A small self-supervised image encoder, trained from scratch: patch size [2, 2], widths [64, 128, 256].
Rows from block 5 of a small self-supervised image encoder, named by matrix and row number. Rows with one number within an expert belong to one neuron, the router's apart. Each number is 128 + 24 x the weight over its row's rms, rounded and kept within 0 to 255. All counts start at 0. Numbers have three digits each.
Before each expert's rows are labels from the 100 images, of 14848, where the router gives the expert most weight on average: "responds to" is what is common among them. Only what is clearly more common there than usual is listed. The data: rendered scenes of toy objects such as cars, trees, mugs and chairs. In brackets: how many of the 100.
# router: router (model.blocks.5.mlp.router.weight, 8x128), inputs 86-127
# up: expert up (model.blocks.5.mlp.up, 8x64x128), inputs 86-127
# down: expert down (model.blocks.5.mlp.down, 8x128x64, transposed), outputs 86-127

# expert 3
responds to: count: one (81)
router.3:137145162131114111132148075139136149091113123096171131156116146126166106154116142125094133092120151127148107108159137127138093
up.0:158110099123172093141113133113124095125179135163076115108142086145115125093148118096138074121142093100114179115133116117101134
down.0:163123108090094142172152108110094138133174123136099152109174103151164167096145131109129113102108076122112135180113136142147142
up.1:148141131153125120119120138125139118094147109121124148075120112160124155149137147109094136078098148100158113155136141176068110
down.1:118158128129127134111125162122130099139115141127117096117138150118125108107152104176123117161143118083142118134120138150150136
up.2:164196121113076109098143099105151092134120160122134112133166109122124176089105136133157123111156123070123082116103120159143138
down.2:091107133114144117118109161117107150120137098145121125133092155137109101139111128087130172142141135160136120127128130121142117
up.3:143160127139096143122101091130101132134103131140117131091108063133123108129114147116150104160163087086116129135124115131144124
down.3:175078103084137123174171138092148111122108161138136146148156134143168170111145115071124133101131154082153156127136146143149145
up.4:088131122119125168073121132121129132136083169101164114123091115115136113117143128115123169153138143163139130125135134096129137
down.4:148113122120161162150154162157135128137149139130062101122125115139137123099136137134100128177133100152159129174106120153104143
up.5:133157087101108161109142132074156107124115145102139110110182063139137164105120129119121153125125107115148119141127149144118161
down.5:081153129152137150109108101165148134145147094152113160102165100119098115113139131118162157116108149126082107172149097131123114
up.6:124141140152111144135106177128115112130102093126147150116131100162133135128116145216139139143096112149116123144073115133135123
down.6:167150121106088154184124107136085132154154137145146175111184081140124163113115109114127106113107058110119127168126133126147157
up.7:090118143158160126115100097147119174143125148152139163139143138134087154141117090195148125136089139144097143132121097117137131
down.7:119143119128128109135099108113146167125123092127112102089128112127159094142117125088127150161150132145146125114140101179127144
up.8:137108135108112158140138131094094101102197089112121169149100129125131104129121089154096150100125149154168127186141179125113121
down.8:105107171150117110069109095140122170115094159113116111115126127137090119177127139152138122107106163079105127113101119133082112
up.9:088118128156187142095098156172115148139122147113124128100152130137121120130133145111121130155126127139102096150106133120099116
down.9:137148131142122110162107090170103115114169142129139119136129116130142123187126120170111099108135137115123161137110130121116107
up.10:144108115154164135099118137133141094132136160169113163129130110148112142132122155078147096101145073082101133087151109109130123
down.10:111118126109166131156116122130147159115143117131081143082131113121153146081169110117106104092132133130147149202157128146155146
up.11:150153110134143133078127146134149132136108102127158140127150099161117130123151128125147138137087159095107094108111115149115129
down.11:124168135133140138133142162113133103134147175132112112111146135146072145096127138198153083143138131122107137158123129138141116
up.12:107144132115114107180079124130082091139136145168108109146142113116107128129088117149137160140140155126112130115154090132150140
down.12:130108118126107142121137132120072129112097143136168137132074173097158076139119127119126124180181128157129159112121099119135144
up.13:092111158143153094139071116135121148129139170146101127117115145131087181159122121173125107142120131165122144141122111160102128
down.13:121126111126157118126124148140151185143161113112123153075125141134168096101131122099089125184153139162157086131143136177121145
up.14:147113103126118086103129104074158123115175129130126113064146129124137130119107133104108128110113103162151130142137132177124162
down.14:126172126125119145103117146149144136183098111101112148120137080138129176149098161115160112125138135121093105151148121146143132
up.15:132124143116081135156153170120100101155151127119145128103110143149125136134119154121146125075134116127123119141154142132123125
down.15:135123124137152146113105128146100185126116088129119140148123128125130158116135169165146108124142108122067127126087103090079153
up.16:142117101126101090113104112077129097133121129139111105115189092153109144108080120137153160122140114124117123144116107153112153
down.16:130143092133112112151132137147083095127111120198104148114154089140143148136123129150170159130126163124105127115112092094136123
up.17:122189118140112160085113145112072153121109122129084120125145114148139140106122134168130115156158123144157094097101134104149131
down.17:140116119110136124178190127114102096129119135152135120134157122152178153103117084085133113118078172155154123102125150130190130
up.18:134158110143166084107097143138168124144119116165101168090146139148116136143116152129124091112108115077095099120138109150117141
down.18:107119145129130129143140129138168107143179063125099181095124119094174149105144151093128125133131125152119121133157149148105118
up.19:110123086114181154109127139112109147119128136134134131130114116131117169110131065120113141166141153120151108110080133130122153
down.19:094113110153151115124132099167127158172130113155092138119119167110132108114140148097177151153154164170083096139125119117134144
up.20:123130155156137130113110134144131080141113167159114142123122118174091163132123118134165123097109131120090131138155117133144113
down.20:115153148147174121102078119178142176170112088118117115108087111124099149132130162136148121128124145112077114124130129134131146
up.21:100140128112156133116122155118151123158117149127099139095140134145104150091114132176164079143087107133109142143109146145094147
down.21:112124109115139147085175141110181122122121145148117146145125149096119164074097141119136141123108147120141108089130126123106142
up.22:147128092139173128115108148124100107141128146139060121110128054171113138092137108131141096129121121129120149103134146090136143
down.22:170154125112143130131166111131159118139140093095115139089167087143134146125163124104128146099106100099128093147112140147087127
up.23:084143134093128125110151126100141127146135166087142148133145127091135106085132115104140078125137087110123123151130148103139144
down.23:116079131118133128143103143132101142157119135165116113126098113111130128135128129136146116143144127183114151104094120097147117
up.24:136162112135103133154134108116102116137156133134102145117163129071123158104117128168125092137110112155140107110151137107127144
down.24:134131143114130136124131101124094083119107153138145099128125114175144151125119103109112118110118149166153138123148157140215107
up.25:087136120142108188115125163114146146142068130123150133131115134105101113103149107166130135162098165148135133199159148097104164
down.25:122154126133089166124139145112110137123099112125090110114125086129120132116154129120158151182092133127143098112086102118114137
up.26:157122093108055151128181190108144080136127115098142104149123130146143134096132163084125132097145098094145120115121145091130142
down.26:104098120120129138139112099108119202108155114130118152123094133138120093138142125100112175164135121164136108181120133143160131
up.27:140166110118183108085118158135153115140116097120128134098167118184108099117106133092150077121114125081104150121129135108062156
down.27:150148131108121149096155087114181096101104134114129118160161140111125148136074109102130149120162129088131133133111103138130126
up.28:164098116162091077118098106138121128136142171152107159117125158141125108136129144098156076152100147111080114139119097140087117
down.28:129166139112140123126135199114129129108140118119118088166140093141099144116141145173109139095134154128145125156159140136132098
up.29:109093120148098134152140131115106150132168131138158150131111141127117132126123159126152135108121146158096107129121134073122140
down.29:092093081116146152119101120132139153091093145116118132155111131101159152136131094103116172140155138177137121150089126114096132
up.30:100100117150144130146126140114151155151137154132136158146117137133089115138108163173140096103099120146107104122132141099146147
down.30:086118100141135144087086129133133142100126116135148115126099157072121103143133097130108147118152150173117134128092130104076126
up.31:161198133129172083108133110110145109125141121123107146110127126137124132109126115174117055116092118107141105126121146169054134
down.31:120072085116123150136138162101121104108112155148121130143138165114133144099134135080136132159161095163143137157101129116145137
up.32:099125126150118179114079111115104118137151117166083136118139096121121154112106136137138094175122120153124121186134133092143131
down.32:165152132126126153123146110117130086147106137084137112125163107143128137120103118128126093092159113124130136117164146146166144

# expert 5
responds to: count: one (95)
router.5:167090120114150141106120130149100142124152164138067142125152136152120110135130145093131112126153096085107148097149083122130131
up.0:117173097132143103106134113139167113114145128113108107133172070126098153122115064133112130135120094130130113134133100144145121
down.0:091108126139076151141105132128129164136090098109168145133100129126109116149115114159137145150111145168116087117097122106143131
up.1:152169131145084149138125151141155143127096064107135118118126140143125108144131166149116118115117110094121156138122122128134118
down.1:044134136152124141095134110150107127095123130137157118114139107104150154166161143128126175141095201159150109167136112151075103
up.2:113173135142082089147134101107172112135159085110121113073142129138122155116124110112140108109059157171112127137117127117117157
down.2:119133134132102076165141116108128094148192119134118081090166100109081173149103091102139127092108154104129134112152119106139161
up.3:086149116162063152143128115116163108096122154164132124086171136182114170134111126113130110144115158117152137128106107130100131
down.3:060126125147083161127125148123125114159172143152129081136118091136084147136146136132162125134151145127131153138142122097141142
up.4:095158098140114126124147129116151098129113123119122097101161083096133106151112189109116133153138109118118104123131118111154156
down.4:127175126118167134153164182143126112122111099135160116135116151129172132077168119143141169111120133110115145146099137118107113
up.5:114115109154129141128089126102130106166178157178111098125097101077111140105100139119176145147141113156122152104141133126136153
down.5:125167108132104104116123125124122148086142120132166127122135161155128108099164122165092102107113105078128157192138122123152145
up.6:154142145091140146113164137114160127108127125116138126071131129096133113138126158140109080095109132094148111099166147112098135
down.6:134095119130155138130102129157109152120077118130097161128140153138173145138151131125152137179114135129102178136073102132087122
up.7:127119125103088119084099123103130099147145188135145130186121137072126163126109122119108151115139160160153102125128139165127141
down.7:131153144133162153114137138103119093106114135105165151118098118183093094118111098141114126075146106115155168130133141126130125
up.8:133134159112099142101150129145151121096069090082143135118138141176143121151146119137091118100136174111149121132117117138091099
down.8:127126111121143153130099092142128148090165122147146122095146114155163146117185135062111187121063126104127166161107119136126135
up.9:142128135131151071115108078124112099121145144170107104150122165068121103113109124140102127120137150143156113104160106141151140
down.9:130104124122194137140141134125119108121155157158113156093122114131149149111159121108084063129162123131181129143173135168157146
up.10:164134130108121129093137120132136143139121142120102113097148172130113127106122153140101115134124125125155157098147123163136133
down.10:080134140105098125111121090144086157123135159108097133090146119129123147148104086158155070147138159160127125145103123120118145
up.11:172152087059129141094148146120147134142109117112103134108172091108145132098145130110100126146101119077143140096108140134178163
down.11:090126146147130106117112124157147146140100123097148134111117188143120126175092139153136131142106183153115113115099117145083119
up.12:094120123133130137134097118075133097153169145141137151118128084108082131090088141131181151135119124136113140158137136132112158
down.12:128115130127134146158125094128135130127130114111136138108139063131147144157121142093137136143082150149126131056083126143070123
up.13:110103142141109117129086103126118129145158137143133108108137121102112134122122173120145110122124139144124154131157115131122145
down.13:134097102129102140082153119113189140133088111117116100172105166088137141138114159127142153125118130171141090127127136134109130
up.14:096120106136138134155115127105154128166134115123134128164106136118086114122115090134142155158115119131133105180141146134163177
down.14:129109110125078150149113120097155125142136130130138092183133180115136104118086125126139139185149115136149169098111109130119145
up.15:118105134165083147105129135120126141132152144116122121099119135108097147141137140118172138118137141118094140083126116078113111
down.15:113066114122100156119095115109144168131067141144092138130127109100134122128112146132148122188167100183122112160104133106130125
up.16:136120104112125126163098142093124085154152093148131166138139094139126133114116111125180109126128126116118143135106182120118148
down.16:098134142125114143118103109138116140139147135141134114130135174112117121106156133169110130134135153136141157144119116096151159
up.17:106132114174112150137113137098152073122187151180131130062126075161112155116124167126163108143096111115123148110136129124100142
down.17:142096132149105067114130087116173134116088143150125117122123219085145118111112131153131133110095136140134144164150116147151150
up.18:160137091156141127096103149131104123149125126100106123142135098115112101142116136149170125164125129102085090060085116108116151
down.18:078151153138132116134095107151101141128072108140118157128085146087139124160135132155119111084143080131109130190145131106149117
up.19:119131145124129118161140127118124125184118125098160153089069099107064123131105130119150121101119107138103135143161153137114171
down.19:173144110127097156161127117147076123125141133136146113130152103132095164110111122117135114126107118119126137073090081119108135
up.20:148105141161143175123132092133131145096103154131130165106156077177148147140117149120144155146115125091108154132106125104097112
down.20:108100140126149086147166143138119117143126141145113090111073191106128082134143113156126129144120167157171098126145137128134127
up.21:123113153124148112083088090116128143160171159134109139131104136075101132109124167135123135113101120182138139115156117149165153
down.21:116136116135128148141156145114146108115161128110123140104162085140089160100092101127124084099180119142132072142144127146147118
up.22:138131158107163085107083065112156149134151118128110125081125143086109149138125069169106127135115126169155106130143122162093157
down.22:147108108125125147096154131112133124108147141087185113135114096149107111128091123096136153096136145085123085144125136105171128
up.23:129148148100111102143127130125141103121107109108130091130107146103134071136097146152105151145159110099144147102150126145074113
down.23:119148152127124140131110101152114138139107143133123128116117156153131165152177143137136106123103058133127158182158134150100127
up.24:152145143152089145132104087143111123186136149136148125094118099120124130120139097103179093140120106147095126120093119147113152
down.24:117141134111146090138129110150106148117122115155105158164115157087150096108147136184097157097133116105132126193164130117175125
up.25:135139138132156114141141175141122168093130121126109132156162173155146154115135164143092130133139133139134095131121117131127109
down.25:133109114128110136138152138135120136124103111118163103148082083109150106129112141134134159186101172120150115101088135115126118
up.26:110135125096147144105137110124141132204113146144127130131108128098129130090134085128142127146114123130127093090104147132134191
down.26:136174128130121143115118135126125115106136133134119160154149127127116128107123168161085121111150092074134169199172138148187135
up.27:117137164139106104115115113140145146110093112099129124144156131123137114119113137162161113107121162113081093132088116092088096
down.27:140139148126078119174153085104161113114161108115186139158157119094159128115100146106117146093129156110122120116132141109143139
up.28:168111121162116139113080094134099134158118116110140117100100130114108105155097110124131166088143112167085152141119106121142146
down.28:089121138127105127096102148158110154119122134132095146161168162132128134114170138128136112143140132149123147171121106113125140
up.29:143130155125120133115124115155101111200113181125140151119129086120120129132139108121183091105100136155079120117152102110141123
down.29:151126146119101139185134124142144127136131161096130139143160122145111195116137120158160105116145128142106142132126146103151089
up.30:162131109141099112132162109104126143069098132079151127138138129136166119122139160150098125077081133120143121135123133093112124
down.30:163158153134169131123125102176134138125157135124134145097153162139151134125127138073107143110103135106133149119144100165108149
up.31:119123131119150103162126096138186112152148112141144147107119104112113137135148085122114107107107127190111139151155132130089123
down.31:120159129121132146124113118110118111103177129115127163114154099159124176110142129142080135111113123126169080181146141135170131
up.32:131106124100125118136177120085134109115137129110137157121135108144119159079122122129161130113134100100161133128133156146103153
down.32:173106112120119118137130122089135089133110139141153134146149155137131119113089096155112109121139108113144173119127146121158167

# expert 4
responds to: count: three (90); ladder (27)
router.4:152160081115144097152126147109136132166146109119123112131101114094042155110123124108160123145130162132104124153138151121144188
up.0:102080114125135108140149124137144138156120135134105119097126186131156059123124176115142107122142142116102109141129115109134129
down.0:134150128117144151112132119161071126121127149143126141133183116115134131136140076112125137141143099126123182130126112131090107
up.1:113097112161152158140092149121099163102135149162168110132112110119156132085115144125141138153134131139130090179141087133125104
down.1:161110129126144101110135066108112059129152135116144126136166151107127117108112117124128126107138140143124150079128124158127130
up.2:161098139139116080125128143089138104133156152134154098169107108143154144130129152151143091123146141128132110188143136135143127
down.2:172081165138144139133151092108149120128106127128113139131133148121165112143113131103119132110062103116135136093100150139117130
up.3:147104161131138105121142118133108125113140091098147105124121178097116099115114113125114130128133145151139142129165100142115154
down.3:120118118121116123147186151136148133111111153148071124085134115143157121122146129133087145143102139108176157151183120154134119
up.4:125122161127092153127083130128118103149103126132090154129163140171132133116094121137112125095139126140128133188157140145130157
down.4:116106150135146126102120166129175132158137118150099126118143121102149132129094157153095133144138097176140093114139146125128121
up.5:125131090122121116158168156165073122155125128110165127136125061125139096110150115169146091131178118113105166138101103125114130
down.5:152113108122122105121142109113134158127119148135122117085153135151133132127110154114150137172087168137138122088127106143167152
up.6:112125138084118137136112154127064127146095114079107107149126147121117106112130145176098150123165111133164130115158160160120146
down.6:136142150100131136137120136113150157136134124141111184126146135099138169119147134113129106083133121105139105116144143129109115
up.7:137092127128113135125123146095094163111172176094165142139118105121100092083147154134132139145150138091123173094133133143098109
down.7:129114170127180140097151134139141135101096111176122168121125134054152156129154130136143118106116146108122119161166089140105123
up.8:123131126127109154116152111136150100139143144158100148189097132124108135144129091156113138126192151148135132107091148149137117
down.8:149145133124097090156129101120136147118114161161144114099139123126106148127150123100148097122105158093131133161132125143118117
up.9:053158138114143173123121153155161149156096101141097127115143147113177092108127089108121073154124066125139113147131144112108161
down.9:174122097123082139133125108112135149128154139135159089130167086181120159127102115105129151140090136101124140102094160129114127
up.10:116138115108143145140093156149117164180125122120151161132119140098153103120133095157146087133115070139084104129108122130131174
down.10:160122093107111148138155162093125109125092147126170105133125122122134106132130089077138160154114140131136152133125129130099137
up.11:139109124137142113121105108148115113144079156144107156155126125153131137120118088168154153113138083133114103197160130123119112
down.11:099142154167090114137109133129150080153179097137085100088163132131118119157098151111157121088141146141086149122158123118132114
up.12:066142131129148116108168109109162154108086125149143104133134094117162082103161114106117106112194116067129121137098116155164121
down.12:126103129127121104143153102136075115148154113096131174109109147102117151149140127145116096126149131175117101125136158164118114
up.13:152124088137145100138155117140115079106143136140153109125152093135087139158130138134129140139147147146125169111175132126153103
down.13:079124171148120162090100138141113156113078110097128167130121131132142133143145121146142167115142152119124123123095112092116108
up.14:115099106093141149120148152084124142132153134137136138153127107108155135043136099152116170134145132146175130129089172130104148
down.14:160105130130130148128142125134141144131172130155144115118128142108126148118100139117129133127109136098122120128127116124150142
up.15:134126114138180118151078104145105157109131083124075151116096150145060089115141110113138149157139163144121145158117112106092095
down.15:095140150133141131081126143124112115157136181128133130102164160156152094102100158146119107119176095151127118081143115183117139
up.16:129127146116148163110119138146135101153093187126146138150142161129122159088117108138126112122111088116150129127153148165130147
down.16:116174160135114171117117157149114132152119129136165146125155109143112141178142116159147124136137113126121098120108136114100097
up.17:121104113075159151113150138113103134146103145148142194179114106142131148118146096139107135116151167118167075110116171133129128
down.17:113161142156146073124121124113123112131116111162106092146121146098133080154120091151151113107101153147094113187135144065135123
up.18:089136104130107103141119100114091082152109109098136130138140099092097114143122085171138133083142092164102145122120152076137133
down.18:133101147115126096153132101134158182124102102112097106093119144159170134159180157122129106134109173143120147163136132123120134
up.19:118136147144146097150114168126133107130102098084146101111161102135179077126120093155142156138109085111118141160157122111092147
down.19:151151149128109101166138172092153160123112154107091113139118131147123127115136163099142091129151137104135123145105133173115140
up.20:151119131129104191135108119131163127137107117097169136122162134125128149137118109109143165115113101167107113134126119119093128
down.20:137132120127062106148098117145114121153154117146121110129133174143130106158121125121155092123131083142130121112135131124155104
up.21:118153115136123145143137117102137163118114116158080152106098122173100120115144157105105095133130148143148121085090150094133127
down.21:114113149142095114137110128146143125174196105103090116115136144165095114128102179153110109100114133132127097099131141123192155
up.22:122147133159086156143119121102092134097119100104183130119120100134164131136110156142145165111148069125103097139083124094152099
down.22:108145168142103130112106090104109092141163118129112143114153149114107155117093144143142118154150096155155120110164124168168129
up.23:106143093125186079144159115117147104131135125138177146123150091128164108136130049132129116151111125106111130135107155107119122
down.23:099106113128116115137163136145094160111102147117151135135095142122149116135150133123125106120124172144106140114129133158073100
up.24:131174160091149115139165158143085150131119104118087163131112090100129147119139112146087116101082160169141167120138138086141119
down.24:118112154111108069167123153094127160139128111114122098090121163129119107127145135083139120143127128126137120161141118142136171
up.25:133112108126095200134053155156112136126134117163081111172111087135108149117129119100099117144130114180163126153131128098144130
down.25:177108130109150100111147117131132106125133146130183082135130106129136122095082128103127154094095152099119137072134116137161140
up.26:112157076112120098144138102132146165123112128153118117131133153131113112149136160105134082149159144124110089131131111096145087
down.26:100099136144158139074112115160095123127134103111140150113142123124142096141176130144117161075124163119097132105096134102089116
up.27:104163135113162093137150098119135120143141088105125178091139108114127149103103097169147115138092153133130140157165127153122140
down.27:089126112131115155089131183128133119144115154126123100129163158144166107148158117130147128181164109144123125165105126097112123
up.28:133131124114117134131122137051120121119103106124155137130153116111144138072099110147102097109118096119145123128110149133128150
down.28:112133118135153095114112134163141178131179127144100121110136151171126116154114140120082112134154174140142099146113101143134126
up.29:157148126152089117139128134110098130131146127079159158104154115136119125076115134159167141136135098121096152099109117130111136
down.29:122133157138136169112093118154099135139115141162127149114099152127133113134140116115160122106099102155104120110158111115157119
up.30:153133090152098155093087189049141135109154122136117101109105122129125094123063163117131148152141105109130082160128124109130168
down.30:158106134112124128121175063131144115126136130119119122136141114137160163137122134137089154117116182107188142131123150152151114
up.31:140149137109113123129134142082081114115100136096134155083131088124108140077143123123117119113103141124139141079125152111132116
down.31:090139149137149129111108172140150161115124109142111130100110142167135131134138158120142117151131102152119102160127109135140114
up.32:073150130167118152124070124102110137139132145142108117140150105112103114107086122122159097122124092102093140150128080117120144
down.32:179131134150161129123130069114156128121102125108116142101106114127137122153142130146096131123072157111137106121124152132125136

# expert 1
responds to: count: one (95)
router.1:075130150103175137108120148151126167133156151119141091182120122134140105117144115129121145180147138187134140113136115130135120
up.0:172147115114123092106159104114169108109157141123117137143126120115111138115122152102142099087129111072106109078139118123116112
down.0:152124145131129131119138106094118122109155119150125115165141084134124108115203142196129132143112152093107131112126151136110108
up.1:138115126118116107190102137118091076105148138122106127122130121137138148124107142122124138115133080156130145126117129117131122
down.1:124134141117147142122108171139105138147094107125143108199077135137099115114132125147175117150167114119104155098147118109148125
up.2:144151117112061128148134056097098119131119106112145179134161105146132183122099116103150073105143107107123136148116156127150148
down.2:162169119127115158150163102113081084122144116134168149130154057145128173098111136128130112121098091108126127123128142150162123
up.3:195141115114116101087147126117148099100151120119092141127169116156130155124129174123105086099112101066119101089130129146121121
down.3:185131119140115131124138129101101109107150135143103121145142108156086113109184160184133135141117103097095102150123125157130108
up.4:148151114048117107141167159114136118194105141059146127102128094173148136126130112102130100128142062127147133084101200125099178
down.4:092148170109161135157091113106116145124118144113107145174163157080125140144088129127121141120175153158128158148153128114159131
up.5:106159129106142122152125180118112093145114095090132137114124081159122120142148131135108128104137107103096112148136128128095108
down.5:139100106120125143154182146116127106115082144146126098156115107115123125090130158119197182155126110143122143082106117121150134
up.6:097154144193098150137060122136134133143114150133113123087147108124101140138131116139181128131098128150095126150142093107107145
down.6:059139154148114191116107149120102094107111123140135108148116104118107125141188134168131128176155167109171169163133151121147114
up.7:111132118096129150123129117110115139183095120103129159110111106145091087109121103113187129142130133118104146178127123121133201
down.7:118120115111127150127121162117110121116110121129141095182129137104169110089156115144107150159168073112161158137107154099162127
up.8:131108117186102113136090099102125120096115155152132168116149120116110137122087149157149082092096147087106105136161102143106123
down.8:101136159094168137151118098117135090138149150154152130157172091142125166097170104157151128138119152121123198116088131136090131
up.9:146076137072145127128145159121120124179151100063133134157103120101119104118145118162115155119126122148138161112120174140082157
down.9:147135139162116137109148131122147121105136131126138088141145114169095115137107125157104164140160131102136134195128128113149116
up.10:133080138134112096159144143103093103140141141141126154139123113136128120137086163138154127086132146110101128093116134109137121
down.10:117102113120141157155124142103120107118120140151123132133123108154104149102182096129161130165116112140131194133080130100117131
up.11:141102056128136119150120154093142110097132116113168171137116107151116115140126108106109124139152160102161129104118142136082121
down.11:092126174129105101170145113141091149115121098123111122129144126136137130161148104122119140128125163140146132154147143093130096
up.12:147150106112083122162136096105093121161149098096140141105127117130101186103097132121175086087144105128097140139114152119115170
down.12:160141123149107134181153106124091088140155120135160134098157066136118168112102127115150126133093099125104135093123130140144123
up.13:120156139099104170146113125127083142149088122114131134129131109127115113120114148125149113121145124130115144147130154099142128
down.13:154116110123146104138185134086133067102148147121167116128153077161147137092154097100122133103122135120154115084117136138150119
up.14:136122099158150112116106160122110117143146096106152151097096109116126150129130134115152166128133150104112078137108097154154134
down.14:123120117119199180161175163080136132113113101122135126168085093120164163104147131086146161135155149084132108107112157112155129
up.15:181122131140115088123071108104106114117105109156096153101147135138106155116105147138143115099147153106075103135137108125116119
down.15:138149109127154158178149100128110079151109135161081101162174099106146113116166099137131121123118134126128157147102118139104127
up.16:135157122151132148136135145126099126129089079114160126157118133109123154123133114174109150103131134124133111145115159113111143
down.16:112127129144140100135091126145147149121128127116136127083143148204141155102109141129135125158097163101146113107113123152060134
up.17:114137136110124146121142141102110094124139182125123111114101121135125122086122132159100176120131085163159166109155164133134136
down.17:157110156121125136108117155124145110141120136117135120155144129142078150153115119182155098090183107104093123076137136113150104
up.18:122111102111086158138134085122105115116152121135118159121172074147128186129127096117111127119140167125150111168099167130143122
down.18:139125114127111111144112081125103109111153096126136149105172108159150156157151139096118133089106108118139100195156147154140106
up.19:099073116101123162100114118108123136161104156100164172135134103152156139137128115134139154094128132134118133152122160116103150
down.19:160078090122120115140122136115163131094157168124134106110162118153122165107101132105079136128126102082176140126143136165170134
up.20:174130133096128138139147132110113149165122175094129118132107115111049113089124159126161116103125118097104150107155162125098165
down.20:171103117122152134135162121122124137124110146140144154130124114087104165101125106112140141115101138105103122094109120128102143
up.21:130141126112180077093081091135141132145137118156124141099111105120106127129142080136119142143130127130126088118132108181124125
down.21:116110096126075153119170143122145113113162123104188164121158125120130110131093126097116157087150148107140051129118139096168124
up.22:177105088090111120146147121064115101164083137111133147128109121112114138070107132162133116109145120127144141127151182139109202
down.22:134132115157126118121139107117117122082127133138154110114103109110151141113145144123130167120062149147135113091073140099128105
up.23:103087139087113119146136134125137097111120139107148135129141099148142112153112119117077156121131123130142133091132126129125119
down.23:111147104118138131127149132123122127150127140094128111151111150120088152102109089138204123134125098175096138141135126117112181
up.24:115094130189095144156077123144096130146105126185101132107144131152101145144091120103165096148139154159103133137107107108146108
down.24:109133153152099112093106131166114125119142103131054118135137142143114130140151178169145109128151142137122143149124107157129091
up.25:117122133140136112113085090104111131126149115156085123156138151104110133140060114185107140126155127130154118122178109148110136
down.25:133097113109140149152161146127154117143149144135145141102131154100137139120113095074116111126154125160138092133165123134118124
up.26:157116104125108149145153081093100100138101135103143177138134102131129161121107131153142106108110080118127133134126171130125131
down.26:142151132123100122142127103109112067137141140162169137148195097136106152103142102135154133107081101112104135114098139113124131
up.27:142123108108087148152164119089123095134130108138158162132140136089141097103119154159113149067134124124135142167159166084125160
down.27:112120122160110132147139125154110093096145139136175118139129130112119118170147105139140108092158118113085153147100101094136096
up.28:125115108088131071148144125120145118202118128102111130111116118131127193153152125148101102103131109169137138109094219134126152
down.28:144090104134155154156153158087130125098138165089150142133135134139116114126116158087084137121180140111159145162132145159118145
up.29:108136123176108125132080118115131125165074124129148125127107162109121130102114101120215124138121149162093143165127116133134169
down.29:131146124128119116105149167130122096121124142124139112144145138127106084122121119160137121121175100104123120154133119114150107
up.30:178104088166071123155116129097105089117128139134128114119133134135104128118104112160155163109150125139118124106120148116123128
down.30:115101137147141140138117118106116080118147129156132146159157122114134105114121138143122103166138144128132179113136117108139110
up.31:157094131127121133170171125113137125164165106092146182145108137068114111129108148188141129068135073131103142137165150095112166
down.31:119115133130125145117104140149105129111130123125136122164143154089139115165177118122115150109162148117092130133085096102089125
up.32:112145192080140129129095137127145127154115111137114111101141118124144130127130142085087097153139147108084131100134086110117101
down.32:144147090147151143154142140158129094093121126106121080146123116114105084132132116157131128088120070136155140105130129132098134